{"arch": "transformer", "model": "sound classifier", "dataset": "melodies that start on their tonic, played by one synthesised instrument", "train_examples": 26041, "gain_aug_db": 10, "noise_aug": 0.002, "time_shift_ms": 50, "n_mels": 40, "hop_length": 160, "input": "mfcc", "spec_augment": false, "win_length": 512, "targets": ["tonic"], "num_classes": 12, "norm": "layernorm", "norm_position": "pre", "activation": "squared_relu", "head_dim": 32, "fused_qkv": false, "bias": "all", "qk_norm": false, "layer_scale_init": 0.01, "parallel_block": false, "moe": "expert_choice", "num_experts": 4, "moe_every": 1, "expert_mlp_ratio": 1, "experts_per_token": 2, "shared_expert": false, "subsampling": 4, "layers": 12, "width": 384, "positions": "sincos", "pooling": "mean", "mixing": "mixup", "label_smoothing": 0.2, "loss": "cross_entropy", "residual_init": "none", "optimizer": "normuon", "muon_scale": "match_rms_adamw", "lr": 0.0039, "momentum": 0.95, "nesterov": true, "orthogonalizer": "polar_express", "adamw_lr_other_params": 0.0013, "grad_clip": 5.0, "steps": 19500, "batch_size": 192, "epochs": 143.8, "lr_schedule": "cosine", "final_lr_fraction": 0, "warmup_steps": 390, "weight_decay": 0.05, "adamw_weight_decay_other_params": 0.05}
Rows from block 5 of a small sound classifier, named by matrix and row number. Rows with one number within an expert belong to one neuron, the router's apart. Each number is 128 + 32 x the weight over its row's rms, rounded and kept within 0 to 255. All counts start at 0. Numbers have three digits each. After the name is the row's rms in percent of the matrix's.
Before each expert's rows are labels from the 100 clips, of 14976, where the router gives the expert most weight on average: "strongest on" is what is common among them. Only what is clearly more common there than usual is listed. The data: melodies that start on their tonic, played by one synthesised instrument. In brackets: how many of the 100.
# router: router (model.blocks.5.mlp.router.weight, 4x384, trained with AdamW), inputs 192-287
# up: expert up (model.blocks.5.mlp.up, 4x384x384), inputs 192-287
# down: expert down (model.blocks.5.mlp.down, 4x384x384, transposed), outputs 192-287

# expert 1
strongest on: the note G (70); the note A (69); tonic: A (39); bass guitar-like (26)
router.1 081:080096093156112156151171176107141125145191149173133177191141125162110188143118178173126085094175137164140099189185115162116130115152142112123148148098150118124144114074131155104148191179139146155160168099133131125089113114148144102147101126140053121106138113098144110125081117130155153145
up.0 092:119136137170155091159106127131089132075121170149118097163196117109125078190090122114093131107186098103120141159117079113154134109111133121163134110121138118099065174091121157134143096186147128171159133111159094170161092186097114107171172125118084118111097168127090145056122123118198167204
down.0 087:163098105090165158115105053137114123206131127108145152110143096134121089152103151078130158160098091095147130112104134132097112091087093144132188149140089087095184063106129155129174106124072126112128115191171110172081190102177120116111133099155105181107145153222083123139138154113158126134
up.1 101:122079107160149081178116102144097168061062162151167165156142141087186183114175109131081154123115190143122185118094149100137196105160106109126132125114126090113118147119161118153161088167065138113145137138175154058166113114125142096129167122131134120118189149089138093117067148115131086103
down.1 082:142102096101124131119122107118134111108208118103179129168159128083129098121163130157150135110033133088131089114131196140116093115081132144120151109172176102167090134120145109168127106175140133138141095161102146088128145160171097165139109090075126152143110099174160146147116103114140168142
up.2 091:188107053110112155038114128103164142098151131088182110187075175147141131126113079141044127076071096070129145156085084165144172082095114140085118131166101121147098128192147120098115131120150165129069128108132124115143158095133132141086170113114118148097059149117166155158156116136146152119
down.2 094:097127187151198197120161044118122133120079179120119159125183127134191076103100102100134121110165109118128077164144097122168099120132094125129123159127185151150088077159154130172150124185145112153137155101064164125093148160147120144132181174197145142072175117135150150138170096095182160142
up.3 111:145109128066126145115122101100126163138103144099149130117105120104139148164069139103136132119070092102139097119141066124119173085142099092138081103118194135182129194095145125158109081165138116084175140123170113175077118166127155170155182059117123114149105104106154136136161162110084176160
down.3 114:132153124114054102154146117146121167102109098116131052131111145088169184162115121071152115138148141170117174114183169179138052108115153186168167102187171057112127096053090155157123099102138100126150122127191118143104168122145103159158137139105150116156103158091165101114124122138141139102
up.4 096:141138159085186104081101124082147151091121130133071171157149069127101176091136150160152149164120177083088121089122154111131122116113075127122113146111131123083129137182092147131137144143071122098103135088106140032164099146128091160101097173153079149131117113072077154114112122144132077085
down.4 122:178110113161111159122053076123096098128130109112108124123114072172171170149138183114106143122153161172141103092088109117108108116160145139222104176133043088177211173071129115187148183130126111143179158147135138101105105145141088137100139145128140125121116172128138120164173119107158151131
up.5 087:186104078156143104113153134155140216090111148119081150123172151142104139158123198145138145167138140091153144091109142123153191105083154127152117102088131164104160133077151128122166116097141178155095150074095130122156143183062088082134142186148128217130108105115122140135099165137178143131
down.5 081:102116141121118179183111147098161113205111162126139150163094110104091128107172142149130093114118171101085159142094152127173079140111178141134120186123106168175096099198069188098176207121077093124154092113106207077183107126119088180083159081118106094126107060070097126137059101118132128093
up.6 091:092085116197147172092113135209185134114151111138067078153076124122128174197155121104123202167150140105137126152111145147092213149165103114105090130134147104134102129114134121077169128119129153137121172110105121086155125217113120164077095110093137140102190100131124099099072178142075143100
down.6 079:121168131079115145042198142119157093136160135112077210131123120194083110088124099110124092113134109138142088189122067099085131112151115156116109148132167086103109122112170117139178137173156154160086146170154151104148119154124102082078116158122142110123087125142183144159131132189122118136
up.7 101:113117155121101131168132086154143139102093060127111078107134166083117104138144162150112109115108097032117144127104108117120147112128132171182137186106035137108139163134154163130081139125163130118178149142107163094156151101138085130179207175164096099104152164179136085119132139178162126144
down.7 080:118139160149144092072111142144156083197107092192164096098158096132161138141150086080161110122131193162144129083138098129165150120084134130150149092167125074173089125151183128118153097112117118147083140132085174111128124107162113183066150117067121196105109125094175148122135134135115110095
up.8 093:114079159087149177181137150139107103162159163102116096147104111123113088134122145113148191103095178198174161112175150176089142217106136078119083140142168112147097150139106168137107133126110150092138139111118178136172092133116150107159138107160085096095197120125128131057103129149145147110
down.8 097:066130148174112043142132115183071155139186125179092144103086139102098088112110131148166116179139130126129085110137152081142076092109162150131156236106090146125171085126190071124078127121159099103049183105103146152107158073157132153168125109143137105136147164136133134167139130145118121077
up.9 106:155182123126120160143178153165129156096116098112159104148073162155147167143163136126104114137137084091089145159110175122153123101071142125148174168153134209132166206134125122145165172122128137161122052105100138140146098125104137126149119153129153038125103180070152128081099131084127135072
down.9 118:146144109050136183135096157165153108177133124199108064156144087110110169077142092106152173115164149102175156112121182128138103185173074095126148158107208138148116099127151139182131082105112127076119118107143108148130179179142153128096074117188104114154136103100133078122114163156074107065
up.10 101:139185111135106160147105132094099093135113106145101112144121153111104105152152043224130118134158153131111077127091101078128139153118132178156045151075077108170130110167126141111124141132093184130098121141138180150088092127151128111123192097170102104194110178121152126097157144112088102182
down.10 095:067159132192165131124125178129177117125127098118103076167130149129109158108139064101154103092173136199139103124111144111146148149131192127100133103092122180120115154170153115118155144103188114115101155082088103192126099149134130165179098104117140162116106129126172161105092142129229059113
up.11 091:172128114172188149128195109163128202076126124117145086171118115121105148157159124145167170122104142158090128135119084118114153085070154151096174111119167115132056141152086108124128118115150125238134146162085124085122134138127164102158121061119161105157101123133076097134121122108133142129
down.11 098:097069118151128098111149141098122087195194094133124103207122111101129151137122113131153107146096118173088098164105177161140078120089112131098104146146096140109103138113158110174118139074144062138167106145145094091154146050101127146171145091209152137148169090151130129117141129127152080126
up.12 097:129144094127128157131171143152057125056084136125106110108142147146149190120106185087099106174161147082096125138147149116105113160133161121142155113117152128097156094132122142164116156116099191125166140127157107106102106119175130145103151143099149167145095149112142156102182129128110175117
down.12 107:160132125127117177137098152106091123185176189064128122151150101109148137089146147100171134155136161135112086140137108124127077127167113109147134113165144131140085147131138106132088102112158083154118118129088139109126103147112110124120107141100102181140088147111174138168110107197133102115
up.13 088:138091152156145096146128133083104135102148138117149139123163100135087152093183077129094096125115215089124100158115147169145154088161140132125160111172132091100146158129179099063153181088121122098144067112121180105159101130157107115048148179166164121161152076142153130166129156158133131099
down.13 090:180172129133046090137148099133153158123140115118075109080150142164135149142137113148137104166101148114099109178143164103100051134106115123168137124150100084137166134149114159109111065167108152056117172130179113146100096084128114098120111101089116149130145084096141096101139067051086134146
up.14 103:107094108139165147162216113141105116192129128136086110130143135114152109182171145073128148101095150208091163114170128083138096163174040077206180130162067130151148105096177174060100122074140137201137093161072160152098081118133147173131136191167172145110128193109152139144105145123171171121
down.14 105:146099159156121146100084138130131164120169142218092164097162119149103080102176156094150185149123172135112128109145105127166124063102146131124173143103114159129149110173153175100175184156147163110074189093171113108111125086080196142107152136164187091087105064136114145147131143172114095115

# expert 3
strongest on: the note C (79); the note G (77); tonic: C (38)
router.3 083:123049105135132168097117154118156093115099175116109141138137134127169125100152133167112124145141176162166148101110166106147161128147115168098141130125147118114138102160116124123129089158171141140160055158093122096162145127111065114166146127100119157090173115109122062086119152110113115134
up.0 097:129150089151146161103138115138116101132141146128138098164172093098118079046071068153158106147084102128130106120149081095168131121140147125157127196100093074121108094134163159146118182123084182106106154177082132146163130091141168135130111086129137070072184129112134129119124077104132157137
down.0 114:089143156148128092061149128081154125107192136159102114153157168081114175079172125136096120139102124098126170180089100185111111163156149129082096096145140158135088126121146183151130110132149060141126157117107138131163101087133120139159036094169165097126131132182158125102148152103140103083
up.1 103:101171092156119128145111092141172142100098174130159132104145140148178114091128145115121158082143126125137128133139160092085121108085091156157050124093165163135117076124124109137128154115114130152170041112113146088085122116133091102151095183107140084103153124141128100049120143087120207102
down.1 115:143141189080108186109151199099105138149123131108138164191135126090144163102136118084112163140101123161193098105158150112087138073119156080131103139147076079066120121121108129129120061152117102152156121113157122127106070182158211123124158103163101154134102157125147138142116130092097131159
up.2 104:050124120089125122109162116130124102088102141094153110185156136143120124178121106088121083091172135157157125150158125112122173149137078124100135158145103216162107147141144123104125172100074122163119113156068167149128166143117161119125121148128033133131087137088128164054128230145112169118
down.2 117:081083108134125146165127100187109176124139125168157115137139075103142122106152090167100103104136141123197145156167104144129168139126130152040118161152113150058148166147160104089130084171087106129112203135139104156095087094131132127110137078130179080092144146156112064132135163126081104119
up.3 106:110089127091120097112133138115116100160116165082153156108202129140094084160090078081209074137152096120167159140136146125163193166184064102152169133118132214088117134193188188141107154137114141104123104113135100120124155122108163126159122152119130134170107100101161133142114183070085068133
down.3 125:167092142109136135127183094134169139113098127146112079145154153124160145145097157052109103145145112116177177164149128107126142111123194116161145121129148170120156162156106203130103099132129045140111096140154132159049145147156116106130127133113146048154125109154114100108096206105094142158
up.4 107:099100136107094148159122135144127145134125134124139089101132169170136152120110156140125179113184067149120199128101059153153036150136165106106104104132068147123205141089179159123141198166109160198104106150115160130129147089117065112146147149121096138144135166113137164123128153194125127102
down.4 115:111091094191109147141138110188089139142142138097174138111113094138129166155129132121097162115132129154061133098101097110195119107081144073105143122063114098133090106101099158174130161127090067159060117096183124145123083119117123095112151167113118177087187149126139170152133109123118113157
up.5 100:157113132180101127160116147115112082125075137058150141148125167139070153122137091118138160122141150132118104095144200050146119167153136107133113082108101113186117133154063164122107077105099113167157135117155129104047162095080168127137120055146086099114136118072136081145160175074107149127
down.5 097:126121116134129186135101059142089098101061135123156140102132150123111087110104147132113167184141130130167061074079088174081126147040110102204122115193149186128156126162140116123168182099154126174160141211183119133156146222160130120163110067117126126152216096111132093125091095126182116108
up.6 096:129167102162129134135085188106094061109160131147099077142162165161130092116114163099174056109122134119170114122058127160144129094136106138090126128169124095049129158189118160111202127110144131064029096120152184127163103180125112122126152103138108122061107124088060135091069152139162087100
down.6 050:169129139103106171080044173057147114118145136093122077094131150096102077143115115161100153145084154142114145117088108181117132081120109075166123110142152147146132086151152153124121174078142112089160097145165108177085146098173149196168115038161137168148133188148198220096134170113125111131
up.7 087:153118150120129169161161039133089130103074135115114170170066114143170156099123120126149176099146142168102170077128150115105079200148096154117084129193070068180088158160098118131125114114127152127198093107089159169085108175112145128102121112149087143125142133077123129096141139091135115117
down.7 079:157138144186135107113174152139112119129118150199065156148193137101134094128123156159145141154104131151101160148146165178160121161114175220130083139105095186116128148131092113137138149158123112139123237150138128129098108164124085120145130143141132126108091111098187131150165117170140128139
up.8 109:116098140153157112106110079124084149107160125112160133162109108159137108156156127109101123100076088059083098132100127118139162112139106077158099149105170100181115133195179138150098100078174152143103126141099101134091114118113127117198104105137130082139109106120175125138148106110131122084
down.8 116:119129135131132114115114107098079120110100115167135171095139130106133131155116118136148137132107170149116117127148085119098105175140099082157141083116095089071132083161169149141118115162107101184119085113136136126075194189117142091107075153126167092115136108139159110180115093169094139178
up.9 095:160159146123187145112150160148127088125166110121104148139143107120113138071170148130121152140113067103127166207109135134142159145105154135161096113095084143095104090128106126221068121106086147086148114135085116134154121158111046082135135163101142098140126141124138105109138169131118109124
down.9 082:138150094179164114183171138114147097086116153097124156134123082131184166134098140170098132092149162088172114105101135121146142142093194159151140136086134226165175103106126109090128144199173114173106143122127108134118100097164144164100122207140161116120105146097185145121117151068173125169
up.10 085:121158163120171146134065162221092080109084146157098119120111088110147106088124090172134138155096085180145173124100106091135109163123121122107042115106141183124106174149159183053150136125116134189106108111114183161140101080119178119102155110107119048138154087107195142139108187098109123167
down.10 061:104090150095115128136148117105094094145098181150092127177123123182174106136153138067167057136181167134107141154103149159171085116132176149077192059167146125132193108200104146166131099130140091134109052127166122139155092138125169115132128146110139128126164148146147143153099119134132123133
up.11 092:107117130129101096120155163113149089140192092091119049120177111125136169141129150111088116089144166136179082079150138127164157142115146107109124063114146093063164146110126102167098109099124107110109203143137160180157111112137126115138128115169184143082163140073161081144141081148121096082
down.11 106:213177151143124078096116149145174153106126112109067108120133094187092181062165118146198141096138086162130168081151100130078161068130123208123132089085139125125151114109123130119119127126108110134107078164185134146153139141143162070138115141151141112106100130058086136147149195153079133125
up.12 097:183080115109083131133108136120103149107158156166166134186142187164107117178092112096157148181130122105140157170162068140182108146078176140109146146171140128170150118075095135131088105077146092154093094084099143150131173119203173155132142160135158119134142142157164146104129128089136151105
down.12 103:204070144101073125155139144137147141148116103206128124135114223095148119116132100125108102203171119111095186111154223071152122013076161145118119179137175081131153089111122109165110131101146112129173117110123090123115125132064147158092146126035124137166193150081098114113110110154068087115
up.13 107:115127142195068128092116121098074076148144136104151068152088101121157109150147165144105112141141161064129107139152168114172140112141129129174126144107200102172140117171150029102086107132199121100106153103120178139103144124147135108097089099122107084150128089145115152125141043062075087088
down.13 121:150134130116132121144130159102156119090120122167145113138117122157151151102132114089162125105108109179161156142104163117098120152136127174137083070131145118153129127101136159080115107156167141149109124170118142188148093130125216136086160090178161201158139071121142116155144093108195076134
up.14 107:126139090098129106135084070131124165098123114162113109079146129150192064095130171088133098131140126130184153085126144122119143124200117086134095100224176126113111122046196135154121135074132135098140100150106106124082103135100089149141207129171158100138134077116129144109067125193163113109
down.14 099:154111103155159148144131149094122123108152145118141080085199161133133110134122109078099157167088122116130128226205154092129089149144153140125135149103125131097146134096160100194157120146129077139157146139155121131148199147122144083095143112143053192114130149079196063186148165111147088109

# expert 0
strongest on: the note G (75); tonic: G (54); tonic: F# (25)
router.0 114:160107166096067106138075107149126168103108059133131106092127112106152125114099121091190135147126105107107154093092113128121104145064103149141125115137164091191174162116155199137143130120099108121110144124207215116106154121133106107175098119124135095137075129129135105139114118141095132059
up.0 081:088148134129139110134138178131120198120128077134166098086111145125115162104131138134120076111118150160194145133108147153118133130125143160148084112119147068103116151116056114148179127134128130155136091106107204185083121083104148103139183070123132113120119152126098093122124166153112087164
down.0 061:162169160102115145122110115146171099080074169147143139096105072140076140154146142159133157183081076103140097081116104149152140127085127082160103109193098086120081154102176095154118117178089112101161156078131095065107150139106134145101104135085072116170096105085166061099160118040130105099
up.1 105:103111155131141146111126168190138091130128120191141143178123104128168132149171156109162111070133125113128196119189152135160096096077072099125147153126144134118123104085102168095175122129171131080116111153184096123153147131152142133112138155134105068104095092075127113149134099125129121119
down.1 115:157154155143133127146135173107113157115110091116139165124163146159166091119118121097152094113089141184192122080131123133129157186140119146154151089108122149207164116120122103124158178169108150154125177126146148102059097122114127148183119143118114071145137157130149169121154130105084121127
up.2 101:146117116129136105114156100119141068135119186078217145158125170118126133117140154131122136107084145139142113181143147152136153122147066165150078139112082126099057080130137121102190158174123135172200164141132109055142147121095135089160108106149136109147178065126119142200123164087187131122
down.2 101:132167107156105165142147207141102141126159141095130153163113140071150126113105149189124173150152146118127132096180109150121144124121157142115122160103092126141101151095109088190179146135093133139133127160171096113149152135122174126118122106143138120164115116166125132159085116132162091117
up.3 112:097111115208078102067100169187130112125134134107176167131126154149106108125153155175171142137175099116149132081145077130081134189081067124136087110099144126158136097126157117074118097149133081174110064088136129159169112151120141155150120116152180172145150136090144117078168199177112145133
down.3 112:069129166155113119133098116108106104123149184135122131131114124170099120139123179184153157116139136126084162122056130181163141140137123165132157136178125159124127148116133197097084120165149154143041144142110128138122088112143120088169112150104157133161124116145124160125145152127174100136
up.4 097:132164144095135094167159142133182091160169121130175065139175066134109181106140129118125150106189152127096134191137139187129134097136107105144112126146094131094154145156194099143146138082099131078100185137140090109127092054134126134159141120134132177183146159096149102105155093114156170129
down.4 095:144138122151154124163127078154131147156198206193125142131088066200121088104114173065148102098080064152063133118129131149118100110109167140133122126157103113149123108128175076128187106124142086144128099124137134154149120142074117144131103126072161156102123107130179143116202078145130090156
up.5 087:190164129176147154126163082150133071117148158069147155133098093052170118148109137098086139103113143150187158131161206183132108136105115120064158149123169157134158154135099088117149146129124129159128104114126166107124148189136121130131139082147135135165065157091093121121091107090106128131
down.5 073:127147215138177149190120161129139110123099096162081127138138101152104103106118080140090106092121116134118095138120152182193166129164108059172140113090105201178159045120080105155146170144075052132128133193171077105133127166155102135127105167107170117121094162112093214155074109114108094143
up.6 101:136093139111084164117110121174137100080108128138152171163123096116102182183086070147106136102097091159163129120145134117144134122085135098143097162093168122114092119134133088114081176143173093085099163149174104096118097115074103107144114145120166185093171113140139147103145127101131159151
down.6 107:137130151098113107161160172065151138145157132187138109086124110075146140138124172105090090100118179158092139101145113094120123152122121169146130137140191138114111102126175090106205112124127108170064083124133176108192161227186142141170187085162109176102167148080129129071111174068116077111
up.7 098:098128119208085149127135136220117107114182091089106154131116157146099154132122117141144120090139186125124106165090095129138132089134078108115072097109183136168109186118127149174121112114119128122180171121154105110142167138082139120147189146154123102112113145181085149171133114121162147136
down.7 105:153166115175181140135158134161166124106062115154157132099165119196121141141118197163101047133094100094161113153088118186182131134090092112146196123139124155136124121075178125121090100194119103111145160202122159167186120129114076077165123080069071107136147120108126166124108127092157099159
up.8 106:162165127142145121089114112120114123161118098137105106146099142095151155132117113137095155112030166055095131105135110136122153134189105168163124146129097100132128177127153067095127122135129132159112108160128122155162154125090118110116130131133105107179150144178144104158122115123140130126
down.8 110:166104104119101117166159150155145124155157107086153157168143115123123122141179085146066139091105126118115043114160114147109139109071137103166097170099179100110134095140124092107103156116111096122114085148141137127106097119141108053129107105111098071135140107177057133087166229057148124070
up.9 111:115074048109126106158149123136158145113155067169143095147134073139119120111142130102161157158101163070189113159083146091075090139130144091099163129174154127127134165161131204107126102110127110115129131103161143116095152110114103078149105104101161116138099084071118135169136130089147125125
down.9 119:143141134155085133166181126146124107178106163115074092136134101123134121131149097209147130140127142121141166139094115140090081147094164106108113137144097154129137186145104168104107115101128154169092129146132115070222170126157175139145155132157070097107087152092105122186163118121202103107
up.10 096:123145147102128114124170199125163082155090118075091095163088143144124159107123085132151084108160089124164141115100152128134130163152135128116213089109135099162109157116121171139119137131143112130113161133115128150107163156174140126174083152158186113123175165160171080112163155151091117133
down.10 109:098133104100155159094083132095108164153116108127144139063123094139137140093103140122116155099156079143141140118145195120125146107128137147168100113095117169148112130074140101149188111174063136087123107143196135064144130101158112124077131124106163165162060119145172129081163088068139174149
up.11 097:106144186121148142133085094130126123101120071163050150094096181113102118127149146159139160138126149151150117127096089125137156087123155149129120115095133174120167151119069060114145117079117134161165188157164153165215089122105102098156114193108151126106128106147106137117133168073167129132
down.11 118:178088157174224150120113060113156116156144067120113123099099128144083161129099186181111178088129116133111120099165102152118146147062111150108133173112071113069132187096124182153096138120101142136134141117145104127137127121120106110133145124146182138183146085087133099121096161173075143135
up.12 094:118125127160104143226127153143089167172129093104146124146153156172110152053096183120162085098182097108105104169106173113154159117038121136112105088118144191118162176121081149180072145114122083192120087134171107162166120078087093136150125141127131195145092110135100169119083127099117161190
down.12 078:137184134084142162151081089163105152150137094176078096119167148078164137113130186117085066147148082054130131163147140080169128141099149191113142112141152111147081154142165105089096115165101086142149144138105150086148079111116108086189190181157117113109111134155072159110038100099111201125
up.13 105:190139144165136123134111116143193104121182144179128134134118170113088177097123089094108069111121159119163103094111124154080103121121119166092122122133171157171173100139159113091155124139115197084113143158191130173094150072115138112095161168159074122121153052162132120100145148120148218138
down.13 118:094093131132168129088116121110159173176152153140157118144122092184168112166119195137115110124072133102165086165081182130129176090116148085086129087072132150188143124112130110101139133129134115121106080120144159094128179149140152157120169107098111112078134089199102197093124152121143082153
up.14 064:115134091133087133116202138149092106088161112099094115147163134099208125087144136075086169115133157109142121178128169172126153109154112114151095102064131066196131105183171089092157160126134174104107144137182077160124126107112126062193125121099123084125094089178105117092121150164122088137
down.14 057:103154113094200151104197138079151099117145108120198163152152172131147111161083141116183138107111132150115114150129118120162128156104059141111086128166120129126158191118153107137114102129112099144146104118109149149138159142161149115064134117124187126084128084066100119120111124102096187088

# expert 2
strongest on: the note C# (67); the note G# (65); bass guitar-like (61)
router.2 117:110162112167160131099168114105121103152129157132116090122116149124114089120135086107089141116114106136106061143124122149101150128150149083129122155119105159095090108145104067138128128108166127109144146118069035133162112162134180142089159142137126151163162129165119169149150124173177141139
up.0 106:134159125142169111151160153124138166118157112163118091125083125116093091123115141142135131059161097112104062167108164168083129131130152124075112095150105113113082088114122165131128137120126122135102120090110131078123097166187127150125120136173133165159128156133152143132124072108135144097
down.0 113:141120143126125127141139080131087110111134101125146136152115094110081164173150120106117085151148112133110170059126135119069118101169104176138077130145148112117135122145161092143136149145106102158073170190105186103094123113117148083109109151158113148084152150112131103102218127139098156130
up.1 098:119131096173168119140150136085160108124176164144111172045109117117120129131116117037191128125124104165128114151140143144134153081120103078073094097116120120120121073104097218137150101163123123134155074161056141073169145153164118149127060090109173176110067107098089151144111142159103101155
down.1 107:157117147108169154144104202111175063163123132209159110111104131074095098130144163126102133092122124138152181152140201170196129150135141191179120117102151143131108173116121110137145089153147084145109125112128086198148107099137114103177140107146105122135141146146148087105164068069067070101
up.2 099:122122152112119152165126121115135120118065206061101102148110135143109097181109103153146142161130192087121127125110129113104110201178103114156156122140137092123099073125131092041112146136086170094187066140149093166186147118144101175157189090147195130117105127149131135098138122074144195060
down.2 100:088093132152113105145157146131098176158103125129130155163144102170153143076126123146134069100175099126160099128160078101104121174115165146067122141130109126112124180090115074139175097117128152174223132179141115114076099165130118108147112057132119110087130057112076086088080134132177159151
up.3 102:154141118127191107147102189158174172187165184161163031070102109145168192172157177154180082104111156119119121110191177094134126047109163061154141123133124112209124102092121151113137188099154132163156157101152113098205138132130158116117104152172089138117110109155116184163111106030141139105
down.3 107:177153154117120125117163163135077184166130210143172125157114114136210083140109101099117146123166151112175111107116126158148135150141145133092113183169164132143103120115143067097113141174124069139155134090125133148110155156101168106099154136136121198118134127117141079066199090135065135124
up.4 092:133140110102104173111135230174146148111105130156120091175159126065158066107179173161130163191161105163092105134049192225117056156135133123135091132131073118106115121156070133098148156148122176126171101137136089117186118131122138090141119139132115107103136137173106089091144127169156177140
down.4 093:129110141147116101183153090115164152119168136163184163232170057165132100120079100176134109137087105106127081131083141110081119151108158152077091164210197149102153144155152142070142122098123127120128094138145103145088161109085139121105149146102113190124112106237144114098148126173107150107
up.5 096:107170149189086081175072167137148108120122097101155135141108089117059180204207136142068104144114108041169115130189144098164160098167150154146124178070173102106108186089103141119119100121152152094145185138141143146142164146127094150132118111157162138177148102131147139168072140113157122098
down.5 092:159179081064133112168165137177155115113159105162099163115209171054095148138171093164147139074140157205103101121118140121154112152111107100083093168171074078087114124155156143072102127129111123090133160105080173182127181122082123152192210093100074165134138106151121185154131074082099136106
up.6 111:138109125172107113166132130151177171145139135131111161112092157139138189123146124147117062070120126121115105114199099121124172119137099166151144127139112155150125083112086100113177168151166149117148084114099119146168118119166123118104146051152076166169139145132161149122102162147127142148
down.6 104:134064100126139209123150102101143109112071146143131138147146167105110197141102129160135117138143163077126135126176102138170142081155136086128110201084153148110130131166136160114139144141102073115112124172156139147124066125203146138196153082175106145118158125133082154121099142094113114112
up.7 093:137125106140184141120131114173209146168138192137111174145124197124114155134179172144136051126151114106150127145067162084142082098087132163079160079098128140162168141115150155090150112095088132174140100108148097194129174149103077167128087158094127143118088090163159156169141122122138086105
down.7 100:167141155136114147120235156099135095166117095121150091089157101134128152155136100096128089122088151117109108091165120136157024127127097100129162147110150108119133114115145120150124147133166099095143114140133136130131152160167116111120143144116129174159122132135101152140175201162114067100
up.8 109:121186190126148158119181139213164149140116173143105168108147131111130164153074168135131087114166107099172120072132175128131107137157165148142151125143172095173107140129169158156153137105133155135051133155077133086184097139079158124144168095083039141112104111111083092159149106202092108119
down.8 107:109106180165128144107159155099172134147148156098139136155098195104123119156110158085166117181121129116173145148146148133145128111113048123135065142159150071113138129144069198112171164084123218133136099145089130166154136148075098138079140123140119178175164064123118032148094120138163124153
up.9 091:117092128151138147120072151109131138142176150159139116147115091165150131175212152157149167114231121094109186118095140135100132131124078102121160155139134131129155144087162089109153141160113121153166146184129121106138128142125139187144160157161118148094177103155086149117103149133176092149
down.9 096:103134075105097139122129107126159153148086097128124161107079155122166108134187097139074157086101123151115131215126115121130100149096144094098125106152135104115161105099085099151195094172136155093168163091168068112133125120136118106111113127168133133164139145102170098130188156108121136178
up.10 103:139118152061156116133119124230147097084098137130140125132081063123064078133113111154139118128175052091083181160134156150137155116105132106129135154104158090145184086112131113175157046169145137125114160142137143078149127129145112162151164128080079095148072170120192118135114090112077140104
down.10 102:157098176100132200095187174084141210102101101135214082147138149161116106088112084097055104215133131093147138122139164103142103103148233158151098145175113067212100184140160126118093165125090179081109184106130176101103178107117131133126114095132078164149131156141128156131166143178070082146
up.11 107:108172143126118113111154127176162142145175135170179109125122121097160114151083160105161136104155088174141153118122178120136107131136149158090131147159086164183136078094100123099188061155119184106160177155140095123088044149108161093123125189139119127134085149100077133126108145142081050131
down.11 100:092171149136092083096095112140120111107105158122140106151096125071094155224107105156124160129110130115154046101177115210139149094118122126131118133124100105167131143160135112133137126156123060107169120151155150133103186091142122156051070165109144106111138172155149099117122085149183100111
up.12 099:049162103112160135128114105171159150178112142109171147123145054190065119098096117154195133119147115132158141155180140074099147120100154122182095110165116125153107123119089134171129125105151137185110106173089153093121147096139155112130168145186121141120126169137141132121130112105124108123
down.12 088:152095199114101166106174152152133119163120085165102188145123178076130162151110156011109142137115131087077116166059082100094114107120086136181121153133171062161068101166164134112171123145126100183145106114110148112154140091124115139121107142148099205122050106131127086148128159139152102141
up.13 101:116137123140126131171187160201077166092066129182139139163143130144184117162094094110103171106156133142139089126124084116124131126185090192130144089182154126147150116096048117136118128118118157162098137149115122083116154161101100196105115148135126100122175045128145119134098156165134105163
down.13 109:100130126074109134132094138145089118168172155160058055054046088120133100204115108142149126165117133143174113123127086048102081160108109111129159119135090071071147142115147075091102108147134088154147127116090074101077114106106197119208126139101110129134118154086141138158102117159179136108
up.14 097:138131133098178138102130173157126076105090155114127164035157165077146067113078113159162148142129134111126093084099116133098075155090117110138168117139071155104157182121120149186075106149081183143148132141141060114161200127128097100153111143109050154092166124155123080114104111140146128137
down.14 098:125135171155154139116120148109177121100138083092114147171159135066111172092079096176109140132144206167106109142091097107088135135148100120077137156061088077113076165101176186097144141130142108130161171129136086072159152104169104097111088155116137132142155091161138115119130153065085082117